config.yaml
image_size: 32
loss: "cross_entropy"
beta1: 0.8
eps: 1e-06
lr_schedule: "wsd"
decay_fraction: 0.3
Rows from block 11 of a small image classifier, named by matrix and row number. Rows with one number belong to one neuron. Each number is 500 + 50 x the weight over its row's rms, rounded and kept within 0 to 999. All counts start at 0. Numbers have three digits each.
After each neuron's rows are labels from the 100 images, of 14976, where the neuron reaches its largest size: "strongest on" is what is common among them; "peak on" is the class under the peak. Only what is clearly more common there than usual is listed. The data: flat shapes of many kinds, plain or patterned, on busy backdrops.
# gate: MLP gate (model.blocks.11.mlp.gate.weight, 848x320), inputs 0-159
# fc1: MLP up (model.blocks.11.mlp.fc1.weight, 848x320), inputs 0-159
# fc2: MLP down (model.blocks.11.mlp.fc2.weight, 320x848, transposed), outputs 0-159

gate.665:496557465446407469456469501444560434542488535419525507437371551531481549515442507422606545412441472491482588443486559459488433476492453544542553523477445397408447484442461537566501449576522418432505431527517484489567468488487452425448460514437470546443463513575490528488462567501422560422499578476495437506541452489402487545414504602495503494586438465515504519551495557566639469480454451568482509563532467490537497483518467460418505585497497609473434479534487451456610497553473576
fc1.665:470447550509472464516423467507424440437462446557536543493488487449502490449481397481448363442526607492501468414459552401528478530520561470551549552495465482477412455462492561444495496523450499485544433442568422466525544437594502508493464448500520467544504399484575526531479535480489513482509624425481476520436374480584570545452521535484506557508513514572504522501557508469533474526498502396513607472480572423459571492414510591449496484489590511521577531456435476644526407429489459
fc2.665:456581562523465569448460567576436461433512434487465498463500540599529492534486502503430523465474537523450520443425528407570500598566457514440419567430466522457446583504498476528506531490389477471478483449453461451500470488457521500521513516534509355488515512479558550633454549547554486531513556508540473493416491515453539439489469457475480443488453570463582540437500520548517446444449600489437441537402491549467489482501444486520537428530451609502569547512570481378513487491477440
strongest on: cross; largest shape: cross
peak on: cross

gate.129:476537509557522485440605514444538614550412509426441582466495415545443522462512544580505502545604577514470492468642534545481573496478500510493466527511542534565510512477575521497472493507593535478447366577502424506497492481477482468429542364436454505533417432502439510520510485485469493482562575567390446442530457508462543550474639517472467494533507483540566421517401439410492549492467418476603512417453447555551405476403469531592471449492503473473491474515493575465536527536508453
fc1.129:563381580526477544465427543548484481490450483530536481420595483493448455564489560490499630562442555552539448412461509553467438627459551598557497509433529472465507503474502604451487459553525548356451467454456489483521624570524524501539440465590541502431509454510496534533563522621529461525456499426465536474445469517499447446543557501445557442516458463486394543456497598516528545494603538514553552504511463510531378519539468456465444429541494511437593448450529459493583443420548542
fc2.129:525544531535432475611563510531507451440497427528571445489485522520567481652524400585469474514419523491511459438449554510615529464536490534476533431433536454532495558506462412457544634491585459486520539470522463554532571506470523494550592491527455559545456486449450607469420420527539482462529508504460459591496564446499500478442525494467542505499519466479465511562590428468518528463439481454443395413437458496527432530519489558440503521506630457541502422446510454475353519559476531
strongest on: hexagon; largest shape: hexagon
peak on: hexagon

gate.738:480541520470467518459542450493510541558505563578433529533512548424511528424562433455470456398477444489502549450520518526528449500483469540544517506526542476567551443420452492535558544520482442446531453567492402608564458412500483480454428537436578496452486541544530473571495580459463526547565476496593459538439483540469426498497489441489415524557458494452534490441508477534552445512441480572496420410536547440405430507512623471590411565618493513555526506482466509533475478510543339
fc1.738:487554578585522552573494508507508522518431535524557430516480442410505529464510344474489498492428465507495452535545535484530529499497432365543491509549521452484469530489543485491581530510533543510490517446544457488457504508470635488548474489430551529456480480495496498529436532513468574517405546587467365530606441481459500497489449508515558510552420456511591461548420503489528465470438506486504522504553492409481447530554514514503569511542505472480479484540524442549504557506485497
fc2.738:428433498587458476531561504487445452496424443595504427557487485526448509446558422458509553515508405557430461564448428472455399416553513567578480574520481410481546552581445458449498469526538450567513492446504471434524518528477464480481527533483447493460571480527444565502486571543518534391500540471497475483471466577501507463436527415479519421534487512495478598385566534522538571523449442508467508389564478507473438536506391491488470540405473471539467590542515485556626446415500489
strongest on: triangle; largest shape: triangle
peak on: triangle

gate.147:529451532622404489555399469525545442542474502521522505434561498491528481516516448454565523422581457494542509542518550483493424461443481521595491478459477413504469405501550586528465445512519374514545537514519497482547561448483464555539483520548476507521492530572554469490483490410533499560598570581482561549448388577467439546507544479500607480502527455514452566435459557493490455414538565472538590432481391408534507495585454507429561518551502518521441558476414559482576511580495514
fc1.147:540468507420563517553487474511441512462455503477452423497531503514445479491458555476473427493581569462491518422519537488541493477651468470539497396438579625469514485571531430470561461467471415510520407587483473495472555526565579496511466452498446565501523508499576518497483526436522456474464544522564533565444587566426498549521487512429476478515559595580570642536561452488469554448515565503461467427472507528588472490524568501516465484479554452521467467540547497380480521502483519
fc2.147:576571478417487495526526478504419484413568519461571591582481416502426425492533515552642373525580440487514498520540435501613498473504527602513489519492466507537508582532549523574474469499426500406472602572495501536461504490482489448524486469434491461455367476465553521552544503519461441540493510525447414580537526473514516556451478511535448584565552565557554492467412497442481422493552514444504486487566527519557506523597407613394578564505496472528454376451549400510522525470423461
strongest on: cross; largest shape: cross
peak on: cross

gate.701:630513465589464525489527447477527542504475560525482480527540495554509482428543563452533500341484607486535480572384512564507432524515447513429483511500488555530508441487451522448424599477541524453416554524533542508402511485496536474486645575561509594477476491562475513505495580538498466633532445559408440514458507442488665525493517522452511624558540498454463470496445557531522484600576537539547509541504485452479485474482532519578534513537538490428479455493535484533501504444498619
fc1.701:452530459573495539523568581480586459522474484565558477544478477428456450402490502513501399528392495509529583501553534487422405548448520457563491522518519444423428390524540541569588454534574403571555477552526571495466489471463446414470553425552521547514390537546551466487471499649538448526581512475464517562551562525544512439525425507534530486497546452543417478475367465472496494489476545485463522498533495465484510581525587484395519516504425422534505484519566511466489536515479529
fc2.701:482480522442454556444486495434531512539486437443451463466394528586555491566566458547433532428447540498379440429455523492502467549585610445428492551555583468519479472536488510465514486523456535401532465518421487450570547568460509564474494420559489451473524491503492500544540434544487568420514502553488408494474521551558553509499532462502457486500513435454516503537491519492388572499481495569385618542500566617528549517409520469474504522444484463524588450523430497528541505471477516
strongest on: triangle; largest shape: triangle
peak on: triangle

gate.364:432469505451533508500512444578524542550553556550543459520514528489456547529434485476566565475581521526505466530468496446432513475476490548392545477498446449617477453467482466546505455401547543505517495527463521492445522429503541569604441458514456423525480543573396399529627500519385479538450539553472569485481562508564460602421502471555576402524449511496492597450463521503556627480523471509464469507514536570516505527507560473494615500567431486508485576497585446440583341534482511
fc1.364:473494479486497553518616464459507448490559462499490564530399533479535527557518492510471567594543478543497566451493539467530482534617343543549575525494457435568464449408503496502507328365510544567531510553528527517508422549515465460490424571487570487531482551557462478474598520464580504470615515540549469505563432496569510457510459483465447490490476510512602491407519496439480534494406521513429485531442491505524445595519580442558477551517522625576508460456471502497551494491513552
fc2.364:406560489432532491549632459475520496606503470492529546507436479424510491520483553563494547514419608533543554522483535438497523535521471538453423495436494565416461398512410494506481454445458446517468454527478488572478516417435410536453472529518525418401468468530554621399578565585583551494520460508555440600517541504510621538465480455530588485626515466493525560454504525506513509538480529402559552431510551544490509503521528477423409537539554458514536553499545481472508479416540566
strongest on: circle; largest shape: circle
peak on: circle

gate.417:387592508575451585509598433465621455528552478541381481577530402475535415545544511430502510496481514508560497403484471512466450469450434455563561530428512551418518522453577502481508462512431395478428520498435494500474437451540500417538456553468561442496399542524451424461622574540522509464472542603531469550475474458483517527505495493509506462496599514500459509573429485519517548434495532457471502430469429463517561517478507453536529524532528458430530428446639489503472566541468490
fc1.417:582463527468422617472380484522429434510494528471464538566564496524440483449432495528479537472399515471532488536494473497466533512536503531506497566552477514476601535444517531464625625560499541474520552557416512413519436494541498483526502507489590436514516578479424490516503570587511436536495471479512465490459459510431462459508513557439480463470558421485441495594534416409502488495423592549521456533554510445521520390511439486483459576477514447455550525494432454528523523501571452
fc2.417:472488504522575503454473517426432615498587429531494451525439506488498457516477534512468535538567453378551553453509493511436578512592464361516446455537487463528520495515470461486510510531567487517533532503565546443485435560450513492478431411507554467551499516433469472499576433520535421518509531544552548487472469466479456563559478523494539501472529465410554570505486407552495526365539498536418405619425498475500499560466536448533572503602515532499516537463475575443443505486466487
strongest on: circle; largest shape: circle
peak on: circle

gate.705:392468437562377494373415578518528504568636502557576467483457495538470480594520527521548507493489561540524392567519437537490477520632443565514546565462487588499487608456567465501444439484487472560494591544523464519553421500591510511571600438485539556480545443586493484463506499528434568457393578535480509508568596535487605528436532581473556534473598483545419559454467491485582530429491461556534456499490576504497539393425430491437480497587479536489509491504495525499535423478475495
fc1.705:483576451543417485588482546423522466527458609396489526496423491421558459478502526518492532538459531492508548414538570486461496432470483401483600462573431479543512511481520471444622465470435517496553515467526554502506524485525570446507450397429593507521514491482465479514559459453549541437503554481347470473487529495527456381481438529537440492416433446484555420572493507487504421558556445547616475442445381525502545376582551469553569488581474455418493556512503551477564496383479511
fc2.705:384503428483518545542597449507522531449399475604538501538533503412500609512444526432483460493486450509463538596520438463460471502528499547503468582431448553484505573596466527558542466473553549460481488546514441546408428515492465496478550482453452518482522529470520481521596501465490565469590529484455446364503470517507507545508492507565444497549434543571445478535402456481467569530512499472447485536526564446317568531535501470450485362423474563404503485582440484493597481543424453
strongest on: hexagon; largest shape: hexagon
peak on: hexagon

gate.344:515508504576394561451451438485546533540510481468485525516499509397478448446524478422520509500475522543550526521563503532493557594382429478557448441570462517555564636450467431420514487551590462546471587474513527538464469541547530443506439560529500540496509533471550462349514475451488496589523507484534592538558463523598572448523554456509563517468454469539604517505540425524461546544409437461450532496508444473393521448459431389503505500501553548504537446431490526473615503446515418
fc1.344:473499558472461466528505482592536529494511489554526441601550522492491458449543409469572444466461426577479412475472509503481498609446427493452493454492418535500564554456539526439577445518573487453521454470527517481588528502471531549512491617546404544531525543578531477515441509503521487460395488520455461538450497574472448474434478480486520494528548458533553451444552515511487479456505440402505566454504428507514557519559506478557484508498568473645549485471459488439420515507522464
fc2.344:471449385564545527585542562539513519445523505551461431492492527535441529491576444439510401484470421589472554443430472583420511535472457457580491566440533425347544507483522528546423495509492483526489499394506519496523533548501624490563497495492550573529468509544438547493545510588466532450528510537521405477526490528484542473511470455501526423547566525559490495440492477429632538526484575502505579490500464524511488392497483481522476463545562468530402483573484477435516403403453440
strongest on: heart; largest shape: heart
peak on: heart

gate.114:467444481467490530597524475487513431564510465532553400522541448421480410564515507434521485505507544459445536491488423503430488518524349573424511484579487461519491488450418557559478481473517498509504480439540576549517483564515456477512522427566449553507497465586513436520540468479478664461471552448519535539535462556501527484534501445438457486453539593575577399528580486489453493525511463515566547444467516393482593489557513497469495420533560515485505470471507489463525515545514459
fc1.114:533485458553546445417480518475422522436459571570403538438532483489453548424528555549476536481478558520621501476400518549545522474573487511564547503430454555493442489447528515464529511520611454425526445517474369474563480522454522580529462522497502515447545556494459435452535548432601528509414498455532522536505482524511523477449468503509406524551493475500592573480544576496502464505477499583541534420505565451544551463614481503463496498551566544393579427494526443465580422470465550
fc2.114:526510421566498576478480393587441462528545405524534470487487552520618508494566456499476520499422539443473550555514503442496483500445488468497546482542508402484523526504532541544475572552486610499455493471536447448488488564482380497580469488535466438391536459476526511452565466413591514512552561529577548472449485544603488444503547384525540517582543420532537631447524469474591443461531365452426546460507493529495549570456482446606478602507571445477476446516457466531511499465522459
strongest on: pentagon; largest shape: pentagon
peak on: pentagon

gate.552:496414478541501538432523469490503429474548528569444471469535466470556532457481508500485539427547464440511604428453468519552447549337526431509480541540439399502485414493524550491497451404555486563485540491560425461509493498536567425521423505552508544613496499473460531507498456449510475602455512471494503514559453521499542504485489629420520443443528447505523518547457578503545507456531574429464510435432530430498487529557531593457464453531400500551536493448501467472574513471522551
fc1.552:431588510492512503525522520542443455541600439513507587434575403407553474488540441487502487494522504436533502446448442438566457530504570466525463482410496414493471452428509491414486548501447539578492532407511468430432550506485446487448547481529643565526494511515462506420525551481450590499466614520506407490558431519540560470489523448451555495588436448510550463558460500503428485471549598536483464472563584450475471480524593545452484450528494567531463460508500468558527440434391481
fc2.552:453495502544502585447483514445558484475499440612482415504512629482451471436510441602416444460499490488528471487453549466496578540527429543526540513544422478532466551411549448520445476417586504488473494541554483403581567504478513659501529498575480562518555479487446449427433530556541560470599441519522551547443439482533450372507470543519576477522516566411438553528587559430587515457472493563511493606539532479494519523448566441567430481562535487508556583553475441468515518400498484
strongest on: cross; largest shape: cross
peak on: cross

gate.735:417523389440431496437585501451495448542526467411517532417400478476450431486464480521440482549527496424443440462446529507506417501566444503492470482439532536578559525385500523389448558473520629485571383518530501496575447497565401474475492423509528585498475503500494500489562426478447529472507495467496507607461505499476476450525528513485348478611492493446545493453527502636499495477546546498542549491444552466486528536477487481491487460492539496549583457540494507496533409448516528
fc1.735:518441584575474519457515484428463480448519608492526475529527460546472498489440510464565553538580412426507509513491418550454547527407536506464559490461530392453465486511548497497437430477464505443479486450476533518492454555472467582609437515505494533485506543470499499480570469476454529479457428451488539412465504543567516482465603462517474484463515599418424529628492468541502573549533428472619521521399464525534483482615467534467458527528627495541516490460458450559601491552578449
fc2.735:460530555527461587398498489489553505538537560485454491586381489521566594545549544551519430535535541504595437560484594519557479499480505556410520440464451489478569537476470493501501467587513525496506506518476499572503465544544535500434533476507476492576466489485447510415535508539487475497560514462429556523447393521527444485571424513500486499444580538575395446463498513590526505541540512491555425481522464442411514499530578532495566513465469417534478568544440628487447427465477521
strongest on: gear; largest shape: gear
peak on: gear

gate.212:482444493631487506632544449508495595557537482510496516492559482525583432490540526479489516462415537474501487426596545497557511473507546456376556472487494562561599463477454426427513521478566517525510598541558521503474573512479515543433478474560550430522547442557478486289579497459546538506426509555479503544456521519472537468485485526460519526515518483483435631450491434578530482439465485484434455455455550419505501467399469499461482508475524592541473449479490437429463529563438518
fc1.212:465502545532543418552508564522407575447524511546538527523537422543550458457441456451483494562517464445558544524556513599500529511497504508535565559643528606554631543464359561504466410559490498457583558467419472473412512559503519494552406524549537600480506579568552456469610422440419450440460485463426517551434437538540433495435492567527529408477630472466524458534444486506555578407425533490513445505440469510551479521470566493475485513524493508450521468536509411419548530544570448
fc2.212:514413514572561538463509406475616502412552537458534474469491506443591484497469494618444469436524489399433600556595415475534443522512540400482480495522559527491474461513535526537577574493554561525576556517504417468526572547483542534506486459473535542554537489503448536474574556452542554477450492552505538438402404461544565423528531488584544498465411486484399519482535431506587517462482560530467565462597505452405493449472577504474559520386498494468540516562451475563499522491461518
strongest on: square; largest shape: square
peak on: square

gate.709:493473463436429450481569410473409528510574574466519456444544527466509483459485476433565528476534522464397541534463590513527461527404575495398529418520480481492530571487461546531435525476494508531402502514517490489552470518585485549418560438558526449534543514437534483381499494488503560522568479522493408428540443470615499514463526502453471472551474485481485542439447472496461402561516482509536510434459559438465504461503469549573518436463534537615537441521462569545465560479533577
fc1.709:466456454558502547485652546485370437507527378476402463523477568598429449432541485494488500441470479462607531479477486486507506437445554614518453586503558484481491569504524482546537547570485474442441547494438430506477521430545514488416494433550565545444537465523499446509538466517512541505552406531397476543487545549549488428426490486529560533500540454385557485444536562494570536529519524466488537444452510486494459504496573520476511549590522488488507512468466501555505504443462526
fc2.709:418460532516533546499586513570516560504533500562486540489452513507572524459560483475436493443483465441565567473548514540394444516546501554536510553404434566412344447448555473539638480531423504459450480598494451485451494497522522493560481437520436585488518524547542445502436528484506510483446450464454473586456467470462410465500486582495491494509549475536503499509523542534386403490587564511424557535531497522494485449481595481486544514554525513552456504457451464460470434524460490
strongest on: square; largest shape: square; pentagon; largest shape: pentagon
peak on: square

gate.123:471539539521431606496426445557503462484457592519536558545451513479458539489485555514410532375531546415599514422426445488437497390422546452489466572524510419496519502444503614450543515508598426483505394546544518520510465458491527450489499585440500404523543487561611539463582535506516492525476474505606496551481517441518572526572524524558436410517468455509534498523418594554550522478459434475497461431526499503424496408500518435471551538552523625539428459488557539488491456468464467
fc1.123:530461513563541566487524541451499498510535559552515546454484535551535565413514525497426457530499513550603491480546527566507585425417583437407460557527468578511541428529528425479517515451484501532379515454501523580470440483577545495544529520517416492489491505497542557537480527496495441518544540485531512518573621517531524496523435492570409559423505517557523494523485587479502517455542531535452569465501523451449521523561493498556478548493512387462476566477539467433388590502602414
fc2.123:522405490449508414491577566562561456555415534549478516506369506512553521499524500576549474379585411540518442556532396551486446573548429439485430420606492561526505566541517506487404518596529519444489485474525533582421467500575460451476468493486494537503542501474412491470520532441452535440439510520486477515599584483558509496496537578491501561470391458506524537506431456556465483460563483538579491466501479415504445584422489525447554471428495536557443466578617489433502476509433431
strongest on: cross; largest shape: cross
peak on: cross

gate.53:540488513602477537439461518481459525525476518471510526544430427392517498506526459460491451455429490423430531405382569495501578513427563444436522559599428455439564520430610390509515522536460443429512421606561477517399457495554550471510565518469553513530393466530465562466473471563459515499444567497526518532586373525480433532497489490542457536469419565609527559511506357494428503474463452468474535396489475470475468510507451418564475582636480525552462506512473491467450477500482535
fc1.53:490480523538503511510507435501478532500441450429468514521531502576500479545491557568438474444481432448430573415559529487503577492569512471491540462535588498452431536519430598391464397578456522475403506386553549474527547458564492554572547564553533479479470465481483468604509457468463497484540526517535494518478564475514486477560543557532477483455550499458414558506515516515493602567511539468486565551434502533527537450404546574440498477446570438522456451469498433541504513442578519
fc2.53:436539530437387486543491480532523533507521554478500475457510540583517462457384552473451437513501591536517510636481561500483525608577463491490523548474559500470521464535519437542427496557423501530508571490524491558619530504446487433554551489512550563516497577378438501518469493557500493514513497486453495469497619496480551473422439438490442439550445583465533605456480561505519464492469564593421488520449449524574503492523473515429473525544398556459512488524509591499482557483478447
strongest on: heart; largest shape: heart
peak on: heart

gate.209:499501528578486535488396562410565436402485493424415480396495548557522521480460481539491502437483461505503527500413417483585537506523391514481581503402470484506442555451558499487583485511521579490550434585473496502609527518524521478545498451479553484535515491501452485504555464522536514485521468472567453458461526519490568467538487431501448500501496513549400480538467554450565548579500568512564531520446494459614561406427381523561558563531555584528568521459578502531603503501551439
fc1.209:427438532562464404553411451594508524439518481524540488542516502520491604403586536454590470445501492498431522546561547475404557512515405365526558469546495533490450507513507536478543449549496467521479551428424509507564432464529584448477561590426490428515497554495480523449495411513461479464531496432481463493518569500485513452414406598562505549494430538489455566519457417545449529522559541524427585469545489566555559435522506504476471530519569523478518581436537383522534511513485541
fc2.209:567498508447431546448465477537508496477485569519562503470552517535536574528504477413471481442403536436498533525527521499533579606546521483509475458419505531411427563589538531475514521451479538449448525484429500545445547457610438533460424527468489507517510484507492416490485562556409471487467565508565549504487460514558403463525544496543582538466461533403484498534530495461519539573544576493389633565508461583531498556488525524487511493515431501474477551436515470510460562502513548
strongest on: flower; largest shape: flower; count: one; star
peak on: flower

gate.0:493523545467458507497448439544443527524548477548565428515484542487483556454557524537487419520518547485496497457456453448559493513456503459521436425637584547527504509515607403481484532523482536588534543576536553476392542535552538520432557441464546504445652469457521470486435565555533546434495492506614490473519574496526456391549467507499492491471460504512540485452503561504422529486595477541534447526461477506359479407510540474511463491503495477585500582520482537471507502557518448
fc1.0:568567551476501494443490422465454452445441563491477482491455436508453482509535581414540468578549534460508493511576509442471604494473391548563465466519492508543488518429481452442532483522469526475455489461444528517475461450499443469468500520450533479414447403497470444505536508502411413456535480454505485488569466483521368576452407489550455448489493480504485556487433547442521448476465459534458564526552554466413496535496555503427433548459500482477518448454606514553505585555499519
fc2.0:440467562546538566546436487556478513492585544495495537554487624499510548426491447506512461450470485458463469584539463427580534467498466402453550506542441502510559488413419526508478535476439522497495599474510435507591527488456451601528502586470487495499517477544581412450585519456559516552430547495470457461483447343518476439438526491566516598502493471496510578466564475515512522445581476543415502469559520462572564491566476485513490407465445504537468522557462443516387549562442577
strongest on: circle; largest shape: circle
peak on: circle

gate.675:453454553460513441485584497440457406591491481497452518577433541532516514559492506422597520420476506500462605498569548500464579538444430500478580436506503502542625473545510451405510545447565538598495491503501510454518516538439405527514486479498511535520560466507456439573502455583502537474475440511487467507530481450500443565499542548453574559470513473581459533647428393488518471524560486503501567456566573454582574400513455476511466524495516512483515485452605453486448521473439468
fc1.675:492493534550567481443512539482431524435474601427470546507515595484556416555449494447546459524479484530498467613551489532483445470480468508507509516531558465511615547471539535528533445470564487447379543627448507580454367417465492602563446571445428469547444519445453511432560513520457458563438533508486477520530513519470455427527544542449346420509519410506490557592518381593480554534480556446465502448551494422514605527494581462517549487436514445434471450527483533580553519491491567
fc2.675:461552481526579480377503531493466576546552477583452451410506372426456488549440423513471613548445441474508443496499484578437402492524559385528459446485402473550561491485367566558568469535528494534403510557550432396429511577467536464525464565469526404519522492524543487436506442365508569517508435558548527561426548408504448543487482549502523443428412370506537521487477458498560483470576491557529454427483457473550495534475468542529518533582553627427489482544434450482464523486536579
strongest on: pentagon; largest shape: pentagon
peak on: pentagon

gate.756:528462461531526435400483470557509552455519492476541525544489564527553507535444538478478565406489515533497416421420505535502419446436452466453477525522495390520463413512463561489554402471558539437420562474515362480518416486551465484543526572429533484544532562495488582514456576557458539585476516538473450525527439588450409526528503445432549455534460536566421496557498567536635494476526507515518506461532530541518528518545525578529530469556423564493507456475501449564463541574492501
fc1.756:489624462514426556487529488512539545521532444505468480536546516472492545440440506576413500469404494470589522534528518486459468499465467476539449527489490625500518473529532497576525437521525463407546458510537603478513495472484474484470454517528433501601603550428522420545511546542449500568492447515493470477545619517490539506508465498406454450525559492452471426450532468539483432495479516496418489528588598503527479505482437514432423518458525522454422509565429536534527536632580519
fc2.756:441486383424491487579543412544582506511513563449394535453496584510506485472580450559565601635516573462573515538572452457538524505428526481458534456512481531517551408486551564558456550522452515483527456494436503557435412540490471492523523541463580473473432476456472548511440483457485514511493490524467504512584503613433540445512528407464475594558500541519573502459437390497480545576471452536568550508603553561481525514522437453517541476523542439464461506520548477573457523559458546
strongest on: cross; largest shape: cross
peak on: cross

gate.474:452472508459400559471527452515557509583491393496479509446418505518508548570504472469472521481493507505460620493516461551516560533491423511430485473491503533548563488469417467447445375516472503451540413533474549542514542503565542526521571487538524497467576452500512461494446513459443571478571548586551554591578529516339572460574498474442528511418479441490483400463493538444438524585395535482554521462453532522451498470578478420531504557519557464501528509435489523442490531454468535
fc1.474:541489506544498424451493418457555563534503580471453572501469474566514480556566508524535573458462540388522464395577554512461485499428495520478591512528491464555498497535501591514456551447558482470435518443608494551464498442445492550464557410549568449539519450518447508549487541483484511480485498408389576583438561457464519528484602546438487493453540463553338539534431467498479560579557531583609449515500437495560551532418505578580483447503476491498469525524542598569447537420489446
fc2.474:563500515569522495475443605443411460516519527563441416539464497498577616591429569548510352430455412512489523466505474517443518495540533578472412503543496535553538448428465560482528526513439509428503453477450542500482589558421578535545414568494471485486569553526531455516513481520449407469406579518434514597505532506462517439409528397516569610545402494451551475536481429485571503490571439486507453502544432468464511562532506458452529491499462534463478434476447475493526501474548443
strongest on: pentagon; largest shape: pentagon
peak on: pentagon